python train.py --arch="convnext_v2" --model="image classifier" --dataset="dead-leaves pictures: piles of overlapping shapes" --train_examples=145000 --image_size=48 --crop_scale_min=0.8 --horizontal_flip=true --targets=["shape"] --num_classes=20 --isotropic=false --norm="layernorm" --activation="gelu" --mlp_ratio=4 --inner_norm=false --moe="top_k" --num_experts=16 --moe_every=2 --expert_mlp_ratio=0.25 --experts_per_token=2 --shared_expert=true --patch_size=[2, 2] --depths=[2, 2, 5, 2] --widths=[64, 128, 256, 512] --kernel_size=7 --label_smoothing=0.2 --loss="cross_entropy" --residual_init="scaled_by_depth" --optimizer="nadamw" --lr=0.0014 --beta1=0.85 --beta2=0.98 --eps=1e-08 --steps=14900 --batch_size=256 --epochs=26.3 --lr_schedule="cosine" --final_lr_fraction=0 --warmup_steps=440 --weight_decay=0.1
Rows from block 7 of a small image classifier, named by matrix and row number. Rows with one number within an expert belong to one neuron, the router's apart. Each number is 500 + 50 x the weight over its row's rms, rounded and kept within 0 to 999. All counts start at 0. Numbers have three digits each.
After each expert's rows are labels from the 100 images, of 14848, where the router gives the expert most weight on average: "strongest on" is what is common among them. Only what is clearly more common there than usual is listed. The data: dead-leaves pictures: piles of overlapping shapes. In brackets: how many of the 100.
# router: router (model.blocks.7.mlp.router.weight, 16x256), inputs 0-42
# up: expert up (model.blocks.7.mlp.up, 16x64x256), inputs 0-42
# down: expert down (model.blocks.7.mlp.down, 16x256x64, transposed), outputs 0-42

# expert 11
router.11:416614499412456495512365371579464542559464446516521348548508529481537437531590505522539506402455524402498403477518499594537494577
up.0:550464499560490550443530531427487557506576471546539530509553469464478557465462528411459467546492372598559592494544509530467483451
down.0:407504518519554479519572555513599499547507364457437561518548514568556465486465473551475474396489521489527508512537474612432449486
up.1:491467526527546493577509523463488487424472543458576526455580446505503516497445492500419436559491503497508538423462460463453413402
down.1:520554523481482513450462531488456515530440523531518505446488534647525513459481478472561477523528488565571455562467574503493629488
up.2:526444503517533444481524474578519507477503462478529483572573456367515513427472577510466554539479577481520531461556459457569513520
down.2:524517499549521486388409558433537490529512504563507579572520452586523530442420417478485501589571522534518475354557513488522504508
up.3:579547297530511494509455521474462508510531391462559542674427565402483548542451558476486543474453647489483499539525582451545477497
down.3:513401395441415554467439443457562534434538541461506353439479546491478490559465462482499507579481550507580474533494546473568445511
up.4:603488431614484427488424515444498559492606536516533540515534486480533462504445543495454365545530470593522633496483425490512458585
down.4:484466466526487552477469545473539505548514548488524500453522529479566494473518480472530494488564502461511475520546467541416462526
up.5:576445460573567452516489553453549630447574482491582527533542456478493540474429529485426446536465499516551608479453463522575518500
down.5:465574498554496501563425532575487507538496538554510511534526463503596503508545557440561537506533455458512554456512550591358548496
up.6:554486457571554432530437458500450555464541504536506531477628473431510486497511560564485470476472475494475538406537399458528423536
down.6:476500497528472582470486521455583482599500513450480505412581505502573506492541436518562422520544541516564538537431504558458525503
strongest on: textured (74); grey (71); arrow (29); shape: triangle (26)

# expert 6
router.6:441550532392510442441414448564494531546468469551508442426519569506567425486587519568558453434578512412513380475486495597471480560
up.0:545541591494526385448528536521508449488547436451558522489503392521598570541466555466475523455532535499496551538447449494451527439
down.0:510525469510497607555526478448433436453467521509535424440420519461589548580524486547520513370463602426631461628512512592448511411
up.1:600444501525444455519532503536441480512572516583468448594508474487492534480503450534492396497602559480529498468502527505421519507
down.1:558493524439477528532582504465512468425534455486509497464438451509460523479463458491508435516408534563524444502398550541477529545
up.2:398508394467512453504496556518563531495419436522550510565446566440473436530513635530504518548520494439482486542556459544507539505
down.2:535476488463472531420475495507516536549457565490542497457593486592509406470476515542457507626494513576462417484563453408477578443
up.3:523439583506551555624612570470435490466505496535502577509478357447527529599440499508464535466419458523447512494478450411459552503
down.3:564583485512514437526577456601484480531549547488458453557554438431429496490467564539452530610417477536377456527484483467506535533
up.4:551501498505547413490515494513551556408530527491476524573463409568566553455464474456506572553416502527489501462424514378446473473
down.4:479521421465586518597596437449534489658530497539465463466554501504448535503518459499546441501403472474539553545468547526491443556
up.5:529555457568523506490489464409531558497526454503557505555457517487499593566460498506397424538523508586501537484521511422441461444
down.5:529487420453556551616539452437505540459469439510442499434516525488477513452441366541510488437447363561590543507539467515560464514
up.6:453522480490516451615532553446513509534443449472507571528455479442513499651463511451442556491413455464486526532496486480514493506
down.6:598523423458509524499575459512462483569494667502523421405584434565509460522491561539506462592463505549482407593570516474579601507
strongest on: hexagon (88); large pieces (84)

# expert 15
router.15:416568471502506531571429416552417494529447469480518370520469518509546412506559461527555576434429508417514467501583507598522518531
up.0:538439572524568580479482482434522478500506379514588477560487491557422517563495584489457467513576549565490549478492502499498524463
down.0:569504574506586635561486508460520477608488520474475539452521501485505477471552456465569546517482503523477604578496539605475540528
up.1:516461459511500456588609566522512446447455401471503549546496546462547534559410540525474495550469477480519560558506498471462564554
down.1:472526505461430471405550458527476453544405574437575560482514466546529494535468546488488537587508438543604471517544546483471583400
up.2:438529490498479504415576516521480520456523537506521503550556527485501467529576596556478470397625523532524563529459495577423544498
down.2:431510557497543599522434590456576459548560521429497546462484537585542499477462387557495461378516544478502585500529516542441533444
up.3:510485435533454453539519521516461570587467503424534511470487460569540534394457399526445523492489514558490463538495516438453508458
down.3:579501421429512574483614415518464521468496483481474436458535451527506483476470498503428427441504507562472432525490509449575496506
up.4:513523525519439465484518470404486451488534490527469562568589607512555530444480508582504512485537510480534605560516418425496548556
down.4:470446505499469479495431496530443507456453458433538448496451571501513498535470459533514552421469501449563566509586459495444516440
up.5:496417490551586579477508535477513525488489499513554498457498454559488474488505510532478465493581538578509540481436488545482531481
down.5:568596496439555633559443525420508464544547512466516555390559440470530509518491484466534465500532612523433441491550542494503559480
up.6:503559470582474576445510514399473549490583545496490529557618535584499523414453574458509512437507500482540535556511506469505526369
down.6:472404406456471505450537473513561547529552567476541461523466558583502469494509476489571517435581491506458512517512555511452382544
strongest on: grey (42); cross (41); drop (29)

# expert 13
router.13:529576504422500444543395451587554485434478501466528406548461505438507528409523449496492520478444481463486502501513519523522459537
up.0:429475568423438402468521509482479495462475473509513459428587450523419445486494491510501488526552497476547407589503434578466562474
down.0:518513488481503420487493529531457495603452561511596586536497475551493523575547679498485552663491508490493446544461554492514557446
up.1:455428517481448482452481576564564493503543515602478483501499491522465482558531448515480506661491419443536561522449491559449531514
down.1:531493490446508533541519394447464529546403548546510518496528429535451555540511579511547516614394501545484613551576566513542548475
up.2:537512512484389526561464357488518485509474490370490534461477525470521386547583562540520490427467520568475569368471467479546476574
down.2:526487521485472544540485533476483498498532516421500486455427531442487456441435438590507490462475494520542537525456457455488556457
up.3:480518458433357441569449536513544493531434484403507467539430575550464438495551463525510571506547555437474544585519545552507506601
down.3:434424480444390593391552411448503564500449495455627400399391515460500487581500517504482584539479555500588507567504498467482545438
up.4:534512583524392512527534480542570553547483479341374499497470498419511450563596515572525516473482477496487457605514502474553451609
down.4:456480575486495537578445582429498569451557495458531522480413532494446439443470387529502494420467497493532521536507454490511571425
up.5:496526405452424401529437602485521455498446425482604453574461532440474501451481425472384536484515646449500545498516542506547549525
down.5:524468421425406632336570402537474554452490557461592377493393524429513528594553469462499566509528504550572437591572549500512507453
up.6:565501551527538502476490425505509536469553569559512515501523460467540614356399521452521482521508332558515484468483488439443475440
down.6:450518545510609486459474609431540486594463477518404582540570527575575538423555423439552474513546425455478547449492472581510483539
strongest on: arrow (54); star (31)

# expert 8
router.8:450542460419519463466528363569505499568502513459460373485476531490481463515527491491529477467542539449514426533515487525542456494
up.0:505555646474498535463472505511537522457429475470502427504462429506499528493508481509492467473509505454495425562415594584410610517
down.0:509534553483538567465468491415579501618471468446532593443466442530522518442533363447507501480487477502480514514459533574471585462
up.1:517568470519451465541495456495544506462531438471566491597456407390543527525527468494466518539450550420483503460445532506446466511
down.1:528494560438565448490432590553457543491533511466551575563548390552504504444537505427459410568529571556632454437482519469519497476
up.2:576478463506627540470530510511526518483552499539580564479483563523513535473439540538503515555543504630501649505452452420502570455
down.2:503456440428475516443551426495485529480506526560472457529534508454537500517499566492467553493550529501550463518475495494514473430
up.3:547586458523453466530460474504537486527574420457502517510454367371516591475516480470451571491395550469491507496435553505446481513
down.3:616443502487545448486418557497444461469569547462544543558543400555506532430529507429452450590538550572517445411422594510551499503
up.4:491605596471476467465567470526466478512501433445436478435499587525534516565506500440504542441507460527483483535473535528387507540
down.4:457489523400582654457544419482468452642490501438560456359542391547543485500526428473524491536542542505512481558446593542444527500
up.5:552520473536484530478623487500512509494597480548486515536555547560508481547423483512558507526558543485507534529525379441540448443
down.5:496516504561528373450494538541587572470515480555469521555563491459485531458533469524497459497515421493734490463474438491560486535
up.6:545589589499492460487440452460501478499505468441473417470408411472508577483504473447471518526471506499478458549412605546419508490
down.6:540490566469531559495431567471497497566525472412578629489480415563507528433548362386503429490570480522519470463488576519498654489
strongest on: tee (100); small pieces (76); aligned (52)

# expert 5
router.5:533518606448554628555442453569449441518447498573550431429461523553519453543510382449514422465474506422489471433475531575407501456
up.0:509553470506421461522472460534409457502453480487462485571495560530630466570512476536541438501467421476439496470547521548394368553
down.0:557526582444536531458556479639448510509535545394587468472525398462538476423427509556389436523527482528539389519401455444485577512
up.1:520528423530508433553483530516397522553503525503443545531559490475447470471505486604558475408595496535441508626476433502534474507
down.1:553522479552320478426516428544417454511473549510558478472499513421592522625419623518514542550528489531501425555476520475521485471
up.2:430557436507520469580515491577459464537416439476441504491528538524583459535530542490493460433495434465495473529537512538480460520
down.2:553482471433446535370578407631554511488491516439549457490521455457477472499487521458433417539546478557626382503467503472506556550
up.3:428513530559450529510567483569579496395532546508477462520467440527553525481477481483497511502415425500522468489442459462406401526
down.3:470452484526453453574470565549377497527623492499476505547470515421435566556495513468520523484509509489478463485500538512459421590
up.4:488434384594500454539552502523523515507478519556513540525581570547471482481541483527470485553486536530489531554534373468635515447
down.4:495494429530463438499615495512554593460540518519450412514542555403428548465472542551501445523499491398485481530476445470523432580
up.5:404556463515501385533478514554509473474471451449405501610517496518587466547570635515510433442553432479489484592510474523511445562
down.5:537470436442435513378541462525492515454455573458580417478535463479497513480550493496424473557522558494607417529540508516546561530
up.6:577478546476475540558526437463424512558560490600515481453492458516554473446477403449501462538505604468499571450434523491446522460
down.6:531492505466398525520582474465440445491524534455550410458424470512551541543516447473483466562508546482586430596450554523442590465
strongest on: frame (86); small pieces (66)

# expert 0
router.0:407612506407475534514371384609493529561477449519484398537499525428494435543576492537564512386469524401502402455510491586519508576
up.0:527469568598540502518535550448530489458527522519513509508523413470482600516404549511406518555487569482490582507437477375506509405
down.0:503535490504545568499454468497447372528565502445507489482446448556537509456542377443494490495544547559537429492469514464595558513
up.1:506399400539464458501450451483426500433556550461519471470502541468570473438549549484433558484413618486511545538528533480547563521
down.1:573496480512492427486552429539474484599515515501502459521551412560519502494443509566481533609510526492524390509484523463472519488
up.2:464464527489499575550483474511428454426537404482513510528609519663543451445517555471493498648497575518495505545552435433519573518
down.2:478513511582551480467414603445517515559529553436434598486532460518520479459499486508484467583602523587439446396442430431543415558
up.3:543521475520512540445522508450543404480571446530568480506493537501572607550434575508466585478438554547521569543542575480540551457
down.3:554548450520503530466458456508520437617445503538462408469565508546505491620510540453544524564482542558541447463467525498554539563
up.4:519468437620458418528512465459469499371540466416566500501523527500575525414509509548460553485502539531533593506518476417517524495
down.4:479490460425436483480654421577497518581500512458588463457475387521507542458463499577499429431493455499602504582509507514479487551
up.5:561469528604544524516498524540513480495543539567495593568566440459531601503440572473429536576591517448536508567464469396534596501
down.5:598505532470527449450474504586443533452648501396529564520486448541502510465518527481447470497579541473526518473435481440492450498
up.6:506522320565379487527479498494428464502607382509522549583542536427576471444501552557498527573506606444527505490546482488575535553
down.6:509504382525500487508473494431529494559494529525422469493559511565466439510468473546485450647534526473517512463550479486456491552
strongest on: rhombus (55); grey (36)

# expert 10
router.10:549493429509553510531507583554510493452376485474602575579555533520463556498484544474516501572565558510506457504517439422482528487
up.0:483491461491440518477480430415469513553511493503487534523521572606506584495527498497502551510504570497517516559421510484589503529
down.0:483506443560388459479475545495500428438558590440523501542464547442538514598502541485511484519521537477549459528434527471532481487
up.1:425473474471520477418501460389468509502574483546589532474492471541449487502584476571536536629591588479417558547527495486660481497
down.1:574514479568484450486475535551555499396599496479448491601524504436501449549476513561478554594536513521442432455430401462548466518
up.2:496501518461619565603459538593505482447453563536556459504554532421464537515510555464479444549607465493511486419615493507378479442
down.2:605536426466454481451446508559483550543432539493520475511521469527528447489454561567494542535515557579503483459482441407463624430
up.3:630505462588546543534485612481512591478452494489580521459554470471477512527384456517492440558536475493503575433559479434425545479
down.3:539527549490481553566508442527512529558462479625412491511525447559471480475478464513586563492489496542489541470554513483513571558
up.4:507515492482515509462458406447573457498558475555498543513547503588512514528486557498491550466530548524529494517398472496591509510
down.4:527528457524413474449468560539481403438501600481530487484519550444594496528438538544471471462526531484551423598482452496451550463
up.5:562475492603518484514549599530504504485427519504550542550500467449520470544436530497504402517555475472502525479591440502398565528
down.5:501540595479485525571505407491512511545387418616447528498485430631480433449451442477568510498451439528556552418557494493451564550
up.6:575457484590500513504498595492521551490446498494570540515535471530509537540424485501467451572526492462514536446560461411410524476
down.6:485518538514524577579477435561483559596417494607423504463524456547471451504474443498590538535438489529545556391600505481480569553
strongest on: semicircle (100)

# expert 14
router.14:543491497601457428536452506449495472470630487434481531423493513506506516502448451493466546566440516501499626481560546448436501496
up.0:505525473505477447492560581453449477506512494468479514558535565545463431473470414467477535500537506415499570532544521550501525525
down.0:477549495499484484493507411399448503610366558558534507427484484601450531541559552454567513563453458478500579551523506575452540453
up.1:575496446552476506507565562490443501508511493498502540533470559539518518429477400490453528566495428511505594611533572533499494473
down.1:438505471450485491483458442385478479559375548560522484448459493559486535535613542474574541562495474494511599540562580583433529497
up.2:570484457514483532464366547495462517527606488521468449469450521470469557414448344506423540576450483517521545557545503433508561559
down.2:482462556503529479482471534427524536548446557557539543490496486624488535418585435474588482577473451455479554510545566552503485528
up.3:455541516472584550480493365541484522483501470460455483404448451405498558477449501477527466446478564481475440423573525454526449474
down.3:494398579437558545526515554571515519407601443446535466479516431523520435417416432565477405384561542554560428481457459443579472540
up.4:528502484549461445523443400440528486481661496448528495462474517450492555503477519481571505511489558565536507418525519467441505468
down.4:472503463556534530415479528437583562470486555456443570510538485588503516437500452417517484537557490521549451445516519493485528578
up.5:496509465502472488518552567473457471485516506510491487530545514522508489426458368478473523516553451422477577560549546601546491493
down.5:437531486505481513493508418387485546606388557604547523446437462563479511548578552507601520526472486494479599551560561551445533462
up.6:598484444558463477491394578461491488535622470450487451476440523457444561440486403467493569592476496553526557553578513445474551485
down.6:468458555517554488480493508377494543564427554526546529509518458619467537453527481453586494550487436499554561411535524565467556505
strongest on: gear (100); large pieces (96)

# expert 7
router.7:403485438462471482458495481567510499543464521500459456509493538556560454540618489490593484427475549403502451500549504593478424513
up.0:446598478544558621456523526464512518464532489497435677532615528573514472481467478490497562457521555503468601553496588498480385469
down.0:486501555496546468528419506556480509510530509475513580542459498496494584468516472477469555503519453509429402457496559504490524461
up.1:547517386517554445489589577514491494537537417467462561503501507485465591468488496451491497417475618491490571551529554500568415457
down.1:520461428454493512433510454537445436362543505509435472488413523537497538498563434469519569426489550541581384473559569512573501528
up.2:518596472578594617464583552484478518497408408514435501558456535537531576440494496469483472477541516478472627529534571488479516468
down.2:518508489444489457475454526569422508421525501434541500522382508555524498482502373477423532406524508591569448443511514462601515482
up.3:525473409532491391532528611538518518413461524542604579530533567530568518562452527505507501457398464549491576559501508574411471480
down.3:460349504469546560518551524553498487503596503477474491436455493526543541357471407494538390475529540464643541471473509567496468598
up.4:510493324507524499480545589503493483527522419509448576474504511473490496436505490476545490426476623466519517569518602570542457543
down.4:519408393442477525426575441525489472416564530503489425474426537570528512521525445460487572392497552504670410506559529484534468526
up.5:476517504483478451483499467530458451522578540532537560408541510477624458466510470526538532509500565460478457467458410497432503464
down.5:457554625526506444547429517438427424522506508479546568552500466434543482437513475529482463517529513439391605489555548549448493492
up.6:468549483509653482486500506524428531478414422440498490533428601559545537551436483447529496459495523515445576523556565526452477403
down.6:522485550412573538498512492547430486391602499386518501500402449560491470472471373464438463399542530550554376509478536469513524481
strongest on: cross (100); small pieces (61)

# expert 9
router.9:560487455541452494498495433500517553489568537522514388543464596443377571529533518512485479465530432615472558534528538470489437568
up.0:546527494601459445526429454543677529487489503499521462544442502423497548485443395470521613563501506530511573438522544450506442494
down.0:479524584538524459527471497574496491440504446506483529566516449503479512506538493482468555533525448488508532406500479488555454641
up.1:592497472467448445441537497485464487541541433514437480547515527458421595476376518473457537599532480564535527503523577324472493529
down.1:513549514498445508485543463439523472484494495481541556483417518539534554496548489493520456537554512474478417603505530573496561485
up.2:533475368542497513436537464432517521442591466515448524572489504459466604482458429469431578558450450610536580515489528353489480498
down.2:453548562524472495499487524503499508483500472506515527569461547506506534471542529426443485456515448522486434472513510517515509445
up.3:515425490512450537415615487460395535515601465531440517486538474484475616444444520439442479589547481537520493487464504335557519507
down.3:485560398522451456442511535514506439498451552518503547457536526519522506498541587507559450563555570484538425536515504509423513452
up.4:531503497618472470518476466529679527480467530467510463496466515498539552565445385446514631591430500569502590438516552447489498502
down.4:490488595535500448528477493587455494475484451531449504606487494432428514517517546505421591548481478486480476407511520473468435549
up.5:461554584486536465523525533521470523510440507546475511481463532487428459463509552476439524384475541531485565472476558570432419497
down.5:511475529448586563542538468450509425538540446531537421433499467524603466471433393545471462394565495486455577499442433522532523525
up.6:544491459639447507496467488518657501486506515487489460561480487443524564522447442471491610601445481557520597447558540419500506515
down.6:481555568512514434498486467592481502463437408501466501574485524463468521515495581503438571544516434496466445434509494481437452526
strongest on: drop (99); large pieces (74)

# expert 12
router.12:441395479434539493472462473591419452531475522485439514476604466382576476469534523504551498522532489492549399465497423528501470532
up.0:487484521531605470582504524548422461459452537483522520490508572544533499613424587563436422523558462512544585482541409523550524492
down.0:406500602506424473541458447595517562542425484405533522517450523473533512632536485484480583573484413468612514509537528521417580424
up.1:575599494572530479530525455519573425448485500583587520508513497454517588574458401471464528591406505572457597426481531418469435485
down.1:443464499580540506508468501439541491540438440536392558497501562535506508551534454429547593428483533460521633453501534529490426558
up.2:485400487460525459459512499507421474511522590468420542432578413438514528460526493446576502497615475547533399445481448489478426478
down.2:555508496435541456515584505552480522414586502492527519581395471474402563413515485497433416493514535514456431488534535485594463468
up.3:490416503437527534549462523513487456586470557502427514458475467447476517484486530476572384545595475582518441504507452553467430512
down.3:531515548408478465531588457543441561453524430530573437518425456437402592400518426454446448530490469445551469470526546442575500558
up.4:452507500479569451483440501480456443501500532508462567515509630516406476501455513481501457455605511486531517478530454476582520477
down.4:487451472466457519570446513511432557465562456398579410486390568452474470533506409510500554456451470483617577476535527485411537471
up.5:486419444487533512471565522493424495526531595483440600458548399441480524441491516459563484538591448575520426436487428486472446454
down.5:582556546427557451538554471577446561445582474535561500541397469466436558427475489478481414500481504515497440553505516456586513511
up.6:555492489558540429564428580491495531458417443555529507474499571489494498545438476526410403549592493545521619411561498454592504511
down.6:468549505555403448583534442553465549557355435458477425473474494544464506602496531530536562604511409508630488527486464476407544499
strongest on: flower (100)

# expert 1
router.1:482503492480441414541481425535486473519440422455535473521514492409518438506594492532577582434429560439512401511530439586492497526
up.0:536437484483508483473513432472514512514499524481449564519423423421531512562515508469525471488457556617505606406377542492474459419
down.0:554496427474529480548479544505515522544542648503444522473508429589485493501517521520553460571552572591536439424514535526495493598
up.1:463441412475469545473558499534559497472503451491569502577539498477522525444512430511521527567482546468541426534440450556429481491
down.1:584496518542511426464431520546608544420555508500482515548619455567452443495496511463480485630536539567475402427455454466625517494
up.2:620579560567433463530523467486501393486483479415455570425478577544527444534541553514510541416517507532477572505512454507501506514
down.2:462540521468521485534516555463426432492485469481524498442393534489579520495494513526524489443509538466364571600563484530417529442
up.3:603585583502464451507497453480438369502497501428461586384442600490519439538527561497519500459562512502470571447510460507543528481
down.3:434501472494527527502519495459428384557434510457515549389417530526571550482506490568515452463507519472414537598605493572445536431
up.4:510407486408528509449499427469518480408586452522519505537473420451519497539503477463509468556453574501520583378386510538452448517
down.4:571437535464608532445377551488509507532534484437501577468567440585497490440496404475506414467561520595572485386486519452532558498
up.5:512554442519625445510542618480536519572450496408525711476438480456425518489460519428485472445531496501516559498524492482546454455
down.5:467498417464510577499515423471449467459495514534471435456453585492456456578538497500560591400473593444406512590630533567468466466
up.6:501468613460540543421529446483489433445557489506517515398566484517471544472483527494444511505578427538506533478471554506508517472
down.6:426463566523473420507429568558498513521414483508534526539489538377499499538552488436472583576488430458485467442539539482508461556
strongest on: square (100); small pieces (84)

# expert 4
router.4:435484643453457472453437403424539554475488519551497349391497521551427501543479493457443443499515464412512442413473510516474546449
up.0:514505513565510483503621564481601467483540538549506492530527393488484486497506591498468523565404465456500574540549470500548584483
down.0:553582503439539487473551431494550505423523445551525515501472425524474538412519429528450426542540421456421418556512496495570482580
up.1:516502476568499488473617610526612478414513494535520486508475409474482465504483504495466540568389481462506606521485483486570617481
down.1:545584480415555452571593409542496523415548448532531539553456393567413487444506432521454444554522449465394456513534518477523518564
up.2:513463516508534480513494488469514556502616518568483527555494590444490507568433553503459512448494582504530482522480460369417530437
down.2:518461501418399603511525409430388523452549441436546368433396486477558478540474428512496476392465514498585498559495503443496532483
up.3:538445575492591495572417509458528512481478563647548527436535539566480526562411381449464517571511503489467496416438480509482566483
down.3:453491551576496498532413523480575467535439467479480508504496553583561558556496463491529532513512500520567500468492492533558589498
up.4:508474518583457504456605580540554518491567473490470517538483485450517494509483588485471547539459466429494546534508508465582576503
down.4:581571444439506491541532471569532485416556493514506519520482452506424513418529454521448419469557483490484475502573511468531520495
up.5:541532478636491561473576528574579509411533500513464510475500469484541488586431518467505484548427497488545525550514544521540598461
down.5:529504454443537434549537482604515602424510471635515462493494432469418450430551453516444444459457489486335465527574558467527451536
up.6:520453501538434499467479432472480469548643516511422486505490528492491539555376553511475467452500632441539452488430534350463528434
down.6:537472497449399551479493440457419466433545486414537433434404478485513443538426432512451490410483561537619504564492469416445555468
strongest on: star (100)

# expert 3
router.3:612617497492512572529584599523496468525558531480529625527505474642522526514428507549497459579575559434479551590450451456555533524
up.0:504512410515555522494468499426573563530630508527556602534437583579422509474457467538507439582546629570452577537445475470570487495
down.0:585529455548436438455478520504499494418579560454446456595540515481503468550476543563482531585516577562536445465444475460544527498
up.1:552474483433426514542435400509487494495541489434416451537464427351465510539437513418547515497397531494504463426508487505564486474
down.1:576453467523550562517426553488582541508596556424475534463608491589487445466462467504541462535550601575380547426526430437518532497
up.2:562541413518554539496468547387565513546651491561529566525477535554421486505481486559504435595508624537460607511469473445568483548
down.2:556547487557478490445447521541473499446583525433431493535562509500509463525494527551515589554513575591559432440408419447538522483
up.3:515537399493552516443467478431575526520634474531512615555463583536389529479496465523462395590555604518442588485479486484574501513
down.3:559486440576433427489428574538460454431583535458472467526527526490459482545441542481473581547547539620526440474485440452547519466
up.4:509529503510504510557570571571496480519313544443514501585524496508532516472459559507473546456506345463536513547461474481459519502
down.4:457485545436587563534578494449558539537440436542490500446510463551516531417523447402574470372500394462560600464536506530559500590
up.5:577473422424479494543457526486505533477508504541458479550532434438496497503471522545546508597404570428531438441565430433546565585
down.5:552487533534542536542457531460543543575497522467455559458515463573496456467486440490612542511516492548459561416502461498440553532
up.6:535533381504540517435489490420570527530652511541502588552430621569387503509485479521490423597552634536456557510451521481557507521
down.6:571535465561458443482390543532503474443521542452424456545522524509533517512490539505474569586528555541511377450449458452541532482
strongest on: bar (100); aligned (93)

# expert 2
router.2:389549509419484535465550492539602446459430404465517418559479514568579459540509505482539623460434518437518398507557493598388500460
up.0:494578546476479561407444529455586470473512468506591485525448554538465640550402565459504614442562529523500507441516620449503479469
down.0:524445368482442543410523474474506498461518558472449383483514542454517513603478525513530546473492600521511470516517501505566464476
up.1:392486473445537456597538525540512463513448466487461522503532535555537426529547453525474496541446436433511439580542484607470547483
down.1:512542493461467510457487512506487471517472624436538583457450518567560546452554563449526508568570537491547446563552547512451555471
up.2:606452500531473485491536559520464464487475497487512532511527431431470553479455509497478530514590513464509519517502413421562551500
down.2:512512519500524546576557428472553541542378438539421475497537451561433453489461415494515520473459436543533478427494451494484531532
up.3:416508488504560443612545496569540468521463483467490534496462519530520434532543521491479529559504442467508477537533472518442528457
down.3:557494488493493467461459517494495450547459616473510585485455484601557549490558545479536535642567537498572483551528553486478554361
up.4:552440409607546358550457553450535533430525442454572521529489443549439451453513463530471434491489508469476492522590396458521466514
down.4:536547490540474463604451457512491470494534480391519538552408460475460485449501451500545578522520480509510490415454530533416504543
up.5:529503469574540454494494562504439487506496510514515513489481429522437510541541540527457526539637486500503521466490455425503510453
down.5:588546415530507482529391480558439566535488529509471443590593505565472450514457572532521585630501584596486518413487474448457580483
up.6:435455594517590521516402432537462584495476516552568507393532469453505473549475439495447451441540466547538510489497479551555496462
down.6:491508461495504474517444524553557580478557523487475526626590467527470434483494503538463514481500527475311501445568415414482412521
strongest on: large pieces (82); heart (65); drop (35)